python train.py --model="multi-label image tagger" --horizontal_flip=false --translate=0.06 --norm="layernorm" --inner_norm=false --moe_every=2 --patch_size=[2, 2] --depths=[2, 2, 3, 2] --kernel_size=7 --residual_init="zero_last" --optimizer="muon" --orthogonalizer="newton_schulz_5" --adamw_lr_other_params=0.00072 --max_steps=12300
Rows from block 4, named by matrix and row number. Rows with one number belong to one neuron. Each number is 200 + 40 x the weight over its row's rms, rounded and kept within 0 to 999. All counts start at 0. After the name is the row's rms in percent of the matrix's.
# fc1: MLP up (model.blocks.4.mlp.fc1.weight, 768x192), inputs 0-191
# fc2: MLP down (model.blocks.4.mlp.fc2.weight, 192x768, transposed), outputs 0-191
fc1.68,117,209,206,267,140,270,224,170,151,214,242,284,205,131,200,238,196,199,205,163,224,215,217,202,204,171,179,218,233,214,180,121,191,227,234,246,205,180,166,231,148,199,179,208,169,187,260,230,154,153,270,187,306,192,171,191,191,236,194,230,316,205,225,264,214,181,204,131,119,209,199,137,185,221,210,174,154,174,200,281,106,195,177,206,199,201,97,211,215,227,251,152,260,140,243,181,190,171,201,183,215,228,162,221,219,179,291,174,176,184,212,178,242,212,138,175,147,217,225,221,179,209,218,232,192,154,222,205,179,275,228,289,221,198,196,191,162,153,190,218,256,217,215,244,249,183,219,231,215,127,181,197,200,182,148,215,219,212,201,201,113,189,217,201,239,193,325,205,220,175,200,123,162,250,195,173,157,130,135,203,151,256,240,160,119,183,209,228,218,111,191,169,175
fc1.69,121,200,219,209,115,203,218,225,155,181,145,230,196,212,177,241,205,187,199,241,218,260,123,202,250,172,225,216,225,232,100,202,207,290,205,210,200,260,184,203,183,208,244,222,286,179,122,232,194,265,169,234,137,243,246,237,247,193,143,220,206,198,110,177,182,218,92,195,236,200,269,183,210,220,206,181,138,203,191,250,210,198,166,262,275,197,178,202,197,224,125,169,228,239,155,218,245,170,167,199,156,207,182,224,210,185,191,192,237,225,217,155,202,188,232,202,295,210,280,217,161,118,165,159,121,126,232,167,173,156,130,291,199,185,195,195,122,154,211,170,215,143,253,237,254,213,245,225,215,235,215,206,218,190,176,242,192,197,324,226,187,201,217,221,127,213,202,209,215,175,202,166,209,223,251,149,182,226,155,188,144,206,251,186,162,184,140,162,133,263,169,179,176
fc1.70,069,261,172,260,188,98,152,182,247,212,208,131,256,255,209,217,207,185,195,142,161,195,228,190,212,239,242,189,232,265,215,197,170,141,190,168,216,145,220,195,186,145,157,308,92,193,195,171,167,140,190,192,183,279,238,165,302,196,248,173,201,179,163,240,222,262,206,201,243,217,206,138,270,183,208,226,180,206,272,223,246,201,189,190,141,174,161,235,198,187,194,263,205,167,204,137,222,221,236,159,105,138,196,224,152,201,308,188,169,140,237,224,226,196,222,235,258,168,258,161,197,234,221,230,185,168,199,158,172,209,170,242,154,241,188,165,182,144,240,236,169,217,215,258,190,203,171,202,271,200,153,187,250,197,232,176,177,194,134,241,156,225,238,188,143,258,246,123,197,162,204,160,221,210,267,196,210,261,198,161,167,213,198,121,248,198,256,254,201,180,155,225,158
fc1.71,112,89,207,218,204,135,209,185,269,200,250,212,198,197,200,296,197,222,159,238,175,160,205,190,172,133,208,178,196,169,238,205,153,227,211,168,210,170,211,208,134,222,232,170,171,226,167,185,230,172,179,182,221,240,223,168,188,204,199,242,110,217,240,241,193,164,208,243,242,172,226,219,199,267,183,167,134,136,198,211,152,224,179,246,236,185,182,208,227,207,312,228,179,212,243,175,231,157,222,220,256,236,214,140,170,185,236,158,280,235,234,191,144,180,200,250,234,168,180,239,149,178,91,247,257,97,227,263,168,290,193,205,222,155,245,171,211,175,216,154,208,260,222,202,185,223,160,95,215,80,195,280,244,172,214,240,161,231,227,163,175,169,212,252,179,174,252,154,181,221,153,162,201,170,171,185,237,184,208,218,209,132,226,164,134,254,155,179,257,258,210,173,217
fc1.72,107,201,180,130,215,267,229,209,196,264,232,215,221,177,181,149,161,209,137,225,226,185,184,146,104,174,182,155,176,182,187,230,158,218,234,237,212,191,229,242,155,241,207,220,211,225,174,249,230,142,229,210,201,193,148,191,261,168,134,158,208,190,206,216,200,191,209,173,167,262,228,224,149,189,247,157,298,198,157,240,197,179,230,151,220,114,192,174,231,195,197,155,167,200,184,244,158,218,232,204,214,206,277,237,258,197,152,272,216,187,223,203,273,211,195,184,233,191,233,291,218,270,232,139,172,263,180,217,282,165,200,176,169,173,210,208,237,216,184,213,290,209,205,185,288,188,146,91,168,252,193,276,193,181,167,139,130,219,280,175,141,116,182,271,202,238,168,143,198,167,199,181,194,203,174,169,220,134,293,235,237,131,157,185,230,260,207,185,172,244,228,158,192
fc1.73,067,186,206,202,192,182,152,180,172,188,261,164,244,186,237,214,292,216,236,231,168,249,213,175,179,216,229,241,203,195,234,249,180,192,197,157,147,234,200,214,204,141,239,190,206,145,218,240,239,181,203,156,201,181,162,201,218,144,212,264,188,201,212,219,161,202,208,142,222,266,231,168,304,181,111,201,141,198,163,241,191,282,245,180,96,266,186,193,132,196,266,221,239,195,234,239,137,187,254,157,197,188,221,177,177,227,254,137,243,59,231,189,160,207,220,197,164,205,175,214,133,201,208,186,148,167,228,223,205,245,126,227,202,190,195,145,166,207,178,256,152,261,240,239,244,196,205,248,188,256,191,237,183,148,182,189,174,229,207,95,233,209,104,182,215,304,215,250,140,194,202,135,241,205,249,122,212,116,208,170,196,174,155,212,252,179,204,208,214,256,202,211,200
fc1.74,116,120,241,210,163,185,239,182,255,239,226,230,221,194,179,168,114,220,207,153,263,246,116,186,204,156,206,189,254,152,225,177,184,202,121,201,169,178,220,238,194,258,139,162,196,163,258,197,215,166,198,199,176,146,149,307,178,219,272,178,227,161,180,255,182,191,190,177,178,194,258,230,226,233,166,175,233,207,147,207,202,237,184,167,218,206,177,220,204,171,199,185,230,201,167,196,137,160,277,196,242,230,136,203,186,196,247,77,238,166,229,200,205,161,176,193,245,169,218,225,262,218,182,180,201,256,216,194,260,70,270,195,214,231,224,171,230,260,194,132,176,271,187,187,248,197,169,147,260,177,177,155,215,194,188,187,239,223,160,257,183,121,231,239,178,163,201,225,239,267,179,243,262,183,186,163,163,256,100,129,189,229,186,243,130,247,184,216,282,197,210,198,162
fc1.75,094,254,182,219,185,227,213,182,232,202,249,105,325,214,199,209,153,159,192,173,229,164,200,216,250,186,185,196,232,215,169,195,170,198,169,358,188,171,223,214,183,203,177,217,207,176,162,167,173,191,195,234,175,236,205,134,208,230,211,240,200,233,231,179,171,0,187,173,259,197,226,113,151,224,222,207,177,233,190,204,151,252,200,216,220,251,210,223,190,201,207,237,218,245,214,226,170,189,201,179,213,214,211,184,188,176,190,185,177,184,203,138,203,219,211,268,209,172,203,243,226,267,216,238,204,258,203,147,265,257,231,231,179,200,177,211,171,158,153,138,152,233,208,236,225,181,209,216,203,210,171,207,201,231,203,251,252,202,184,217,218,222,114,287,185,199,166,251,19,152,169,204,173,133,165,257,196,177,262,207,194,197,159,226,227,180,148,201,214,246,204,216,173
fc1.76,117,356,189,222,278,199,211,217,218,223,211,291,186,172,295,159,202,236,229,202,212,223,256,290,200,194,173,192,218,163,175,152,200,225,192,209,166,230,236,192,179,296,82,201,157,121,205,225,194,187,203,128,216,250,221,220,201,224,249,188,219,221,184,138,190,185,212,174,236,249,193,220,201,190,179,165,236,151,192,196,105,199,210,234,215,154,178,277,204,241,196,246,265,148,218,177,190,218,142,187,192,286,190,186,177,178,144,214,178,116,241,128,221,209,255,204,159,171,207,176,205,228,197,219,164,102,221,155,185,234,188,167,197,205,221,201,245,197,155,210,130,175,184,196,149,223,177,179,190,197,293,172,135,203,223,164,159,292,181,212,197,247,221,141,225,240,231,198,233,143,191,225,181,200,232,206,159,139,197,178,219,139,302,235,235,184,251,180,184,158,200,238,192
fc1.77,060,328,190,200,162,237,221,179,270,265,153,221,214,193,211,156,246,164,144,164,87,155,297,260,116,157,207,190,174,205,101,215,252,201,170,187,179,184,214,163,195,210,182,166,213,154,211,213,197,120,223,235,189,171,146,125,213,221,229,156,182,217,132,265,195,206,203,199,170,173,178,217,232,165,208,210,190,162,172,247,145,173,178,176,193,207,126,207,236,218,188,289,199,195,203,166,215,170,166,230,124,155,245,197,268,217,212,270,156,204,151,210,157,178,253,248,230,226,215,197,170,212,223,200,155,284,205,182,222,236,210,227,190,244,249,147,177,208,179,195,201,191,223,253,228,230,200,136,197,186,239,186,200,214,135,166,196,218,204,226,236,231,221,146,252,157,246,235,203,218,155,142,169,257,257,177,121,207,261,247,188,220,144,195,209,257,162,212,255,273,188,147,305
fc1.78,105,117,198,212,235,226,168,209,217,252,245,176,132,153,227,200,155,110,186,211,172,206,199,243,227,224,260,246,191,189,204,250,217,186,267,247,217,200,249,208,199,177,247,204,218,213,163,186,182,146,294,178,249,154,177,167,152,228,216,213,254,142,200,182,244,193,227,193,261,243,210,193,168,187,164,177,117,209,188,214,141,245,260,255,158,204,168,204,194,124,193,252,162,214,137,208,188,210,222,143,258,141,202,115,141,247,192,198,182,182,251,204,217,192,199,207,154,219,142,209,229,195,166,280,242,230,232,209,253,202,147,249,168,187,207,211,174,125,288,143,207,187,248,238,279,214,137,122,149,252,238,228,217,174,176,189,211,233,209,116,196,216,170,203,255,212,192,227,223,129,198,229,168,177,185,152,231,191,264,238,137,210,113,258,197,153,173,193,234,95,201,267,252
fc1.79,114,204,272,212,205,239,228,153,201,168,194,210,208,221,110,253,190,158,189,185,198,122,224,221,222,235,220,223,213,153,198,205,182,194,157,184,165,221,212,192,193,212,202,276,266,175,250,211,94,248,200,244,274,236,241,219,267,231,155,115,208,169,165,184,207,210,190,202,252,238,225,232,166,192,199,225,222,182,228,226,262,182,154,259,190,220,150,185,215,218,181,221,171,172,168,203,317,187,206,199,220,168,158,137,192,173,237,126,221,192,183,222,241,144,172,176,143,182,143,164,156,179,273,222,247,188,201,210,172,144,191,267,167,235,174,181,219,138,198,159,244,199,138,175,175,191,181,186,123,212,329,236,244,174,209,95,289,151,229,228,175,164,209,232,213,181,238,240,203,232,175,179,207,266,156,154,203,200,173,191,209,255,254,306,157,137,190,221,166,296,213,225,170
fc1.80,110,190,199,186,221,238,202,226,182,171,227,187,235,260,239,218,168,211,213,243,211,193,268,191,205,165,186,247,198,241,174,272,293,142,190,232,158,155,180,232,203,193,175,237,197,278,188,197,200,181,281,191,215,224,282,146,167,162,182,163,241,174,214,185,198,175,178,168,198,168,222,134,242,127,179,182,267,199,222,287,146,186,180,155,207,233,221,224,205,194,254,204,106,144,131,211,162,218,152,163,184,174,129,173,189,204,143,155,203,201,143,206,209,230,210,204,177,181,219,222,181,274,141,217,231,192,257,171,190,262,188,194,219,232,149,258,186,247,214,160,217,213,288,191,200,344,176,156,297,213,131,159,287,196,223,216,219,227,200,230,177,166,107,208,145,267,227,190,163,129,155,196,106,174,189,213,230,221,259,206,186,165,204,261,190,241,205,169,249,180,243,194,145
fc1.81,122,232,162,207,270,163,235,245,98,207,193,221,211,211,236,166,220,132,175,186,220,165,204,184,181,108,236,203,184,170,129,198,216,224,151,194,186,184,122,123,201,184,121,282,183,277,152,146,224,176,146,194,191,185,193,214,159,179,234,202,214,218,122,132,231,209,197,231,181,193,171,176,166,221,202,227,254,212,187,271,250,258,222,232,189,190,131,173,214,270,209,201,147,152,151,188,213,229,176,198,235,200,169,251,216,171,275,205,220,201,252,271,181,255,236,211,224,236,205,203,286,236,241,234,178,163,197,182,175,189,230,272,203,131,256,235,164,211,218,287,122,196,188,132,158,197,279,231,239,191,174,157,174,261,172,191,186,99,287,257,210,161,210,238,167,204,240,213,151,273,197,145,164,110,227,225,232,197,259,190,180,178,178,239,197,229,174,226,160,208,178,218,180
fc1.82,103,196,206,188,232,183,154,188,186,234,210,176,0,198,194,235,180,209,222,228,227,140,183,190,235,130,184,190,182,166,215,258,252,190,245,265,169,235,183,220,195,213,193,213,160,183,224,244,180,236,248,228,155,176,176,148,209,210,173,152,219,120,167,203,328,387,142,212,222,193,179,185,152,244,212,213,223,193,157,196,235,205,183,188,218,160,162,253,192,221,186,177,197,118,221,168,191,207,187,296,175,176,232,231,165,203,164,152,219,209,204,210,132,137,166,211,191,192,223,207,181,152,231,232,160,240,140,179,223,186,177,200,234,210,183,184,198,171,207,250,166,136,259,231,234,309,172,175,232,166,198,206,211,247,187,195,242,197,185,212,169,185,205,198,243,191,163,210,171,199,169,297,218,239,182,286,169,198,190,233,200,232,240,150,204,258,203,178,163,238,207,167,162
fc1.84,129,202,248,170,225,14,193,195,204,252,253,209,158,172,193,247,155,184,205,232,173,178,208,222,229,204,231,220,203,194,240,156,238,243,207,236,177,294,219,150,239,216,243,233,289,211,160,244,168,201,183,239,250,278,196,267,214,185,216,207,148,250,240,230,168,197,153,162,179,207,257,222,159,144,180,159,183,106,196,265,209,271,211,205,188,236,234,186,284,219,217,198,183,167,219,200,187,105,182,201,261,133,152,189,142,169,246,189,229,195,194,212,223,216,114,213,213,169,179,181,200,140,177,188,218,193,229,184,191,183,147,224,246,240,259,193,201,182,209,202,168,212,178,164,234,210,185,222,219,267,265,214,208,190,150,174,133,231,193,105,234,177,185,242,132,172,177,177,153,144,162,220,154,196,179,166,236,260,228,204,263,147,173,230,164,194,177,254,220,171,97,263,215
fc1.85,093,198,261,239,206,155,168,253,224,175,213,221,203,142,306,189,198,199,220,185,234,243,226,196,227,243,161,195,150,210,151,244,191,221,159,177,225,126,237,106,223,198,169,152,169,233,197,247,68,231,181,232,243,89,178,156,230,158,221,204,210,205,152,217,134,210,197,268,169,214,216,221,95,200,215,197,180,132,244,176,214,160,203,181,203,184,171,144,194,181,254,304,205,199,238,242,264,212,164,211,214,184,138,264,210,225,226,254,238,137,164,255,143,166,227,187,135,153,215,215,144,207,262,210,213,239,191,260,84,170,226,204,212,204,238,198,189,236,250,143,219,216,194,181,199,187,190,154,257,179,254,234,249,243,234,96,235,225,165,192,184,188,166,206,207,194,275,195,217,215,192,262,244,178,229,175,206,200,232,190,163,238,149,196,222,256,239,189,157,213,235,151,166
fc1.86,121,166,197,118,279,119,210,190,198,247,149,217,168,228,170,260,175,160,259,242,215,206,236,226,214,202,268,214,185,194,198,251,142,254,251,180,183,253,159,193,165,223,125,163,177,191,190,226,220,221,111,181,195,272,169,199,225,105,303,294,200,212,179,179,197,198,219,232,249,173,239,216,173,168,188,220,175,208,160,224,143,212,201,201,258,223,211,230,310,242,154,229,210,228,164,143,188,168,195,203,137,188,247,226,135,287,220,201,142,215,231,223,149,211,203,297,193,228,192,143,251,211,199,172,226,224,206,208,208,131,157,188,209,276,191,196,126,208,261,234,222,157,248,173,150,212,124,231,200,165,212,158,228,205,181,163,192,292,173,196,244,193,183,112,216,178,167,236,233,212,214,143,175,229,172,198,122,168,247,246,155,225,180,174,208,190,107,196,181,174,200,225,190
fc2.68,121,217,218,218,167,170,167,133,206,241,210,215,141,181,199,251,201,161,171,260,153,239,168,199,210,254,236,263,164,209,165,237,160,318,243,235,205,222,207,235,162,237,199,202,196,297,237,253,190,145,205,186,204,198,239,267,214,198,194,258,266,158,144,249,223,159,189,217,203,252,128,227,160,183,163,154,237,149,220,230,228,265,149,140,200,155,155,193,178,251,108,242,136,201,219,158,204,236,181,198,143,268,247,184,267,171,180,175,219,146,164,226,148,240,164,193,158,213,223,119,158,137,191,158,174,156,259,173,200,174,257,193,156,236,182,235,171,150,171,157,214,197,219,204,182,244,174,151,147,232,263,167,251,173,146,216,250,169,235,208,164,239,143,149,179,217,172,230,250,221,336,228,166,220,185,213,216,233,241,237,167,180,202,202,286,223,241,150,219,179,167,196,180
fc2.69,118,220,192,200,277,187,203,311,199,195,185,163,205,261,190,196,200,139,222,225,232,167,166,195,160,216,187,150,152,230,178,169,191,146,205,177,147,202,216,180,229,221,181,207,115,188,254,248,168,134,169,224,192,213,168,235,198,175,286,204,189,216,275,172,189,165,190,218,226,183,233,278,137,177,165,216,199,254,210,138,187,137,280,238,159,293,201,206,257,255,235,223,174,247,151,200,229,167,197,278,217,248,174,195,191,247,173,198,137,232,162,151,207,177,216,255,204,145,175,224,148,196,261,290,213,154,193,274,196,246,234,188,162,183,221,210,198,208,219,76,198,124,228,186,119,255,246,211,123,261,174,162,110,176,194,295,180,157,269,130,186,230,213,196,159,196,219,202,221,175,197,214,195,201,179,231,193,161,168,161,175,212,212,207,241,214,203,228,227,261,242,225,126
fc2.70,069,307,146,156,191,221,288,197,195,184,212,253,190,256,245,213,188,157,237,180,200,148,169,234,177,211,205,247,203,183,157,164,225,148,218,185,187,220,234,211,259,176,214,162,154,181,193,155,229,193,194,239,120,260,204,199,225,258,218,106,232,226,263,215,200,171,201,198,173,194,153,102,191,141,265,195,174,273,239,191,206,160,199,171,201,257,196,158,170,186,180,201,169,146,211,216,257,159,224,167,298,235,262,167,139,161,173,140,222,231,139,209,208,191,199,215,208,188,198,205,112,251,242,192,210,193,166,221,232,210,220,111,178,94,176,156,272,184,185,144,189,221,190,107,192,210,184,218,160,236,201,235,122,242,237,241,192,164,145,129,216,189,207,209,152,247,175,168,130,208,241,183,194,167,115,188,201,221,190,146,304,190,261,272,230,204,226,242,200,202,218,210,233
fc2.71,115,210,160,224,248,215,202,249,158,148,187,217,228,185,247,161,210,147,187,93,237,138,180,264,234,204,197,250,175,237,210,186,183,165,270,156,187,151,228,162,170,228,237,211,177,188,192,175,240,194,166,193,241,230,191,150,241,219,153,212,192,217,186,167,182,226,185,175,286,246,210,204,149,162,219,128,158,263,240,177,244,222,205,201,145,200,130,236,195,254,247,149,234,267,158,212,169,173,208,200,180,201,181,137,234,201,178,190,117,251,118,125,215,176,249,166,261,124,209,202,248,134,154,206,173,196,227,267,156,207,240,168,125,239,154,265,162,226,251,137,257,246,158,301,216,131,220,141,161,276,219,204,197,191,239,203,190,241,188,202,156,179,156,236,211,143,264,192,162,168,263,212,217,206,183,187,165,156,196,267,172,171,180,121,172,188,192,193,134,233,164,200,130
fc2.72,121,164,187,133,237,246,214,214,175,184,106,189,168,247,204,144,185,186,241,178,282,204,223,152,151,170,236,167,219,132,210,173,192,185,184,126,230,211,219,148,228,216,170,141,225,267,209,229,236,177,228,160,177,214,189,169,128,202,159,171,248,125,203,218,197,244,186,275,234,183,205,243,165,180,159,242,254,156,171,170,160,207,220,162,219,183,234,258,209,174,191,152,182,267,226,212,210,220,195,212,225,205,179,91,187,199,198,181,186,195,224,237,217,213,253,226,197,170,199,183,196,206,130,232,231,207,136,237,151,239,225,170,241,210,170,222,211,249,153,209,152,187,215,143,227,187,157,172,239,150,181,160,103,123,114,223,187,183,148,150,264,229,218,279,268,260,100,153,262,265,166,178,201,238,195,128,234,140,214,179,150,158,140,242,220,243,150,203,151,218,124,247,258
fc2.73,064,231,135,199,140,161,215,192,245,156,166,230,172,254,188,256,207,113,218,237,194,199,199,189,178,194,195,170,168,176,85,208,201,160,190,289,238,222,191,211,195,274,155,247,157,111,236,230,253,197,162,201,215,179,161,202,231,235,143,172,255,231,189,212,188,168,145,146,213,173,171,167,232,159,224,169,202,127,206,71,229,114,151,238,209,163,205,240,218,180,164,167,167,225,202,183,282,216,186,144,250,187,166,191,220,207,187,266,204,259,166,245,223,193,230,221,195,188,182,200,181,234,168,185,202,119,201,165,202,75,197,289,135,158,244,182,172,221,191,162,223,244,261,165,238,237,166,103,219,210,176,171,223,152,226,222,261,203,234,173,225,169,199,205,221,216,229,228,180,175,191,192,160,191,281,184,193,239,222,118,190,242,226,234,164,283,149,214,261,227,160,241,231
fc2.74,113,198,239,259,169,193,150,150,242,239,231,203,179,206,202,219,156,220,259,229,168,196,203,218,164,262,178,159,170,232,137,228,129,238,235,187,152,192,241,191,194,237,131,250,191,232,138,144,208,191,179,244,145,157,171,104,278,155,265,204,175,141,250,225,223,210,188,198,204,231,223,262,108,157,115,175,224,243,285,267,212,274,198,227,234,219,172,159,174,217,203,220,251,167,203,279,258,164,209,229,222,175,210,178,207,182,183,199,172,198,268,199,121,224,253,144,155,147,164,166,202,156,214,156,150,166,219,252,156,231,230,122,145,213,217,187,217,218,123,263,167,221,133,227,193,231,165,214,193,187,277,234,211,131,222,210,265,201,145,195,194,251,235,176,261,166,212,216,177,127,221,244,154,218,213,182,248,197,257,154,209,214,193,185,223,229,169,193,197,225,169,147,297
fc2.75,113,175,251,160,239,226,236,195,288,240,226,187,239,142,173,216,200,199,225,191,191,323,215,138,188,206,203,228,234,174,211,201,238,261,211,179,246,187,197,238,209,149,210,152,162,155,215,168,210,206,237,307,252,182,179,195,202,262,172,229,145,224,205,141,124,135,214,184,261,131,165,226,236,195,196,169,193,199,211,202,210,213,165,184,198,216,184,225,227,171,201,194,183,239,262,204,204,193,216,189,138,211,185,196,137,324,223,309,200,174,184,229,145,223,210,197,200,247,194,171,219,257,237,238,201,143,240,157,178,147,218,224,219,172,269,197,171,184,173,211,358,155,204,165,204,227,152,207,122,159,171,223,225,202,304,208,182,191,190,181,239,261,253,230,215,168,225,255,240,168,214,161,226,183,194,250,219,178,227,173,205,192,205,152,224,311,266,127,171,259,160,186,209
fc2.76,110,198,245,215,182,161,229,127,265,228,207,237,238,242,168,188,192,161,201,182,176,204,237,192,188,214,173,216,195,293,132,142,234,220,142,128,225,204,248,222,248,282,125,107,267,171,237,190,272,220,155,262,227,198,291,210,211,197,223,230,200,173,182,198,203,173,187,155,181,204,126,226,156,121,90,235,239,156,168,169,176,148,175,129,211,185,198,179,251,229,184,243,191,204,185,223,108,206,212,166,149,154,148,217,215,197,208,194,203,141,155,229,205,208,161,140,215,259,259,207,267,168,221,201,198,295,230,219,113,124,229,242,176,169,198,208,229,178,226,267,147,165,170,170,209,227,207,192,222,220,177,211,176,190,214,197,258,120,198,192,185,171,228,236,295,167,210,218,155,207,261,181,189,210,208,175,280,121,230,210,234,180,249,197,134,169,175,155,179,167,170,221,195
fc2.77,059,266,207,178,197,151,240,259,230,160,259,148,122,188,236,219,216,243,173,193,196,161,175,151,212,174,214,227,259,251,350,173,206,170,122,117,170,178,194,182,170,216,135,159,258,185,247,212,145,142,222,218,200,206,243,165,192,243,188,229,253,215,233,187,161,184,171,241,165,229,211,218,201,154,257,170,179,236,207,133,242,216,180,252,245,228,177,232,101,190,242,155,179,208,172,221,264,171,187,179,83,192,230,239,136,198,186,273,189,191,170,219,135,242,215,248,134,207,214,196,186,184,237,212,237,164,174,175,134,153,206,252,280,195,176,214,222,194,201,125,240,216,158,226,138,246,239,219,220,213,247,187,223,213,178,231,175,169,204,202,207,236,181,200,147,243,228,230,256,291,199,238,182,234,272,174,134,223,231,152,235,222,203,295,197,228,212,240,132,220,207,209,162
fc2.78,104,170,283,197,208,134,171,169,159,185,231,175,183,196,298,201,185,230,241,191,158,190,255,212,214,261,190,250,214,222,210,172,194,262,221,153,181,157,227,138,188,200,165,236,176,252,252,177,247,222,138,178,326,177,225,136,213,219,228,209,212,170,199,158,235,219,165,229,129,239,227,230,221,178,226,242,141,178,239,226,169,154,294,209,260,186,279,237,113,177,252,190,222,265,164,170,205,191,163,199,282,262,170,214,257,157,236,143,165,198,137,142,201,184,214,215,228,245,167,207,214,216,185,216,215,220,147,158,171,175,226,250,173,215,203,248,127,196,177,261,224,214,175,203,269,153,202,198,228,192,284,198,220,211,129,115,232,267,219,182,257,204,179,207,159,178,216,220,225,195,225,184,225,202,205,163,195,165,278,176,211,142,342,220,133,223,205,212,193,188,234,161,159
fc2.79,125,224,194,259,118,182,155,164,194,194,206,185,269,201,154,211,175,220,169,164,221,260,206,209,253,221,225,187,239,197,255,246,202,253,209,215,202,163,185,174,220,210,160,219,201,201,210,254,285,156,256,299,206,175,198,213,224,170,218,177,221,197,213,187,230,173,121,181,139,200,137,227,247,214,194,199,177,147,190,190,213,65,235,133,178,281,131,140,219,194,164,188,210,178,179,237,253,136,204,250,161,132,123,211,197,174,207,207,217,221,156,168,191,212,173,222,170,203,157,251,161,143,159,208,163,249,193,206,195,158,154,195,221,207,315,224,165,261,178,185,255,169,152,221,227,212,75,235,148,148,165,239,174,89,217,250,193,208,267,193,259,270,228,174,166,182,235,206,133,219,234,209,155,215,250,219,206,202,103,186,228,163,203,152,230,148,216,205,171,204,227,178,184
fc2.80,119,155,156,205,198,274,188,166,254,240,215,201,232,198,169,216,203,233,248,208,200,153,199,246,188,229,243,211,230,221,174,128,226,174,191,163,249,260,188,196,201,204,249,212,245,216,156,168,187,177,224,175,167,163,187,178,159,190,290,287,129,243,254,331,150,227,192,224,218,162,198,147,252,223,195,204,195,142,236,239,182,173,336,218,172,205,151,193,238,219,212,200,307,143,179,185,195,229,256,211,204,197,193,133,231,200,241,173,171,201,164,172,298,169,195,210,154,323,175,207,197,192,234,208,206,213,177,218,182,161,206,266,192,208,174,156,193,217,276,245,243,234,187,126,224,229,164,188,242,201,174,238,187,220,221,192,229,222,225,210,213,231,124,206,172,186,195,204,174,159,210,140,309,179,215,151,262,163,224,194,213,196,194,179,288,215,87,197,221,148,275,196,216
fc2.81,108,244,132,182,237,254,217,235,205,226,123,178,197,185,211,246,103,204,144,180,267,167,199,193,187,202,178,234,233,250,148,186,211,220,180,208,202,190,307,248,210,200,313,218,188,218,185,256,314,205,124,167,205,244,190,247,175,237,229,171,292,189,208,177,165,139,220,218,209,250,154,235,204,141,153,219,219,253,195,203,218,201,190,262,255,225,164,192,248,227,187,249,168,201,208,219,125,189,281,232,166,160,206,204,196,212,151,204,230,211,221,192,177,166,164,284,179,209,216,173,174,213,187,264,212,234,221,185,197,210,204,122,185,250,214,204,268,236,209,153,145,125,252,141,238,214,200,192,194,191,247,184,253,255,255,202,267,271,225,223,246,206,266,156,146,168,187,196,129,283,159,156,191,301,216,228,228,248,221,216,223,149,195,183,229,211,207,231,179,265,220,213,260
fc2.82,130,182,326,141,276,235,222,179,190,208,176,171,210,205,137,200,219,182,251,191,130,192,236,192,200,330,207,219,201,205,212,186,246,212,155,161,223,249,171,190,237,205,202,176,156,194,202,183,226,216,233,267,168,228,178,186,163,226,103,147,205,238,199,204,135,248,226,210,254,175,220,203,257,217,268,174,184,165,187,169,180,213,153,200,135,252,277,205,195,318,231,211,247,202,139,234,215,234,257,225,197,192,185,224,258,133,251,236,284,205,215,244,236,232,159,212,167,178,204,238,174,173,209,272,171,227,210,159,211,224,189,226,216,161,231,225,190,232,197,240,340,198,161,190,159,232,207,184,153,144,235,230,217,231,260,186,160,225,154,138,230,214,184,202,173,239,186,148,219,233,174,189,144,213,196,227,150,166,250,242,118,199,154,230,204,207,244,254,157,308,155,214,203
fc2.84,122,207,158,209,223,275,206,233,234,206,222,155,235,208,191,210,218,162,176,234,216,219,202,211,244,214,204,166,207,125,132,67,96,140,186,164,176,257,101,148,280,193,245,239,200,199,206,207,241,153,168,246,218,255,237,236,233,213,127,199,258,206,151,217,205,179,119,274,213,199,196,159,264,253,202,176,206,118,193,255,211,204,196,234,199,193,215,185,220,213,177,240,206,286,203,194,233,254,267,176,189,216,175,159,251,238,285,154,184,177,177,185,224,196,227,182,186,168,227,246,168,227,212,125,202,204,171,284,200,242,204,243,161,182,212,183,191,176,89,278,225,189,224,306,240,186,230,221,164,240,209,232,149,191,187,179,202,217,202,236,207,187,233,214,199,212,206,189,175,233,134,201,269,199,167,192,234,221,128,165,253,143,147,240,184,175,180,272,129,210,194,261,203
fc2.85,100,172,234,217,192,210,214,191,166,184,233,218,151,225,229,177,260,236,199,262,170,203,134,271,184,215,191,155,242,163,240,201,245,179,224,203,150,143,173,183,154,182,202,235,200,148,216,230,173,202,243,142,202,179,124,230,242,224,176,237,142,161,141,174,236,173,234,261,97,268,181,200,187,111,155,181,234,177,183,190,125,182,225,213,224,245,232,138,139,228,217,169,224,200,191,185,214,155,232,160,287,151,258,235,111,151,148,137,230,167,234,186,181,180,295,251,120,180,137,181,192,212,199,212,209,94,170,180,174,209,209,173,224,213,180,209,179,184,127,125,273,212,177,148,216,236,190,173,208,182,240,218,217,191,280,157,264,241,206,214,170,212,260,212,272,220,220,240,219,236,179,217,128,167,202,230,173,136,176,188,236,141,195,208,179,191,247,186,145,204,124,242,117
fc2.86,119,238,201,186,327,159,269,210,177,234,120,161,233,253,205,151,182,150,187,210,219,154,245,195,236,193,176,138,224,189,193,201,129,180,195,83,236,213,242,162,170,227,234,238,259,168,233,213,193,204,111,198,287,171,144,205,261,218,249,211,205,219,245,164,141,242,188,150,283,211,181,209,178,186,153,191,151,250,198,169,141,173,146,199,165,154,233,164,260,203,111,196,220,185,172,205,262,173,184,237,247,254,247,282,217,228,220,188,163,160,198,185,134,206,183,186,166,163,176,182,232,210,239,271,215,166,238,249,229,183,195,202,290,173,156,227,241,232,183,256,203,214,168,179,194,176,149,203,121,195,179,186,223,156,165,176,181,186,261,196,185,270,151,170,195,254,181,218,224,160,168,105,231,168,175,138,148,227,176,161,132,151,173,236,224,226,213,179,261,190,158,175,217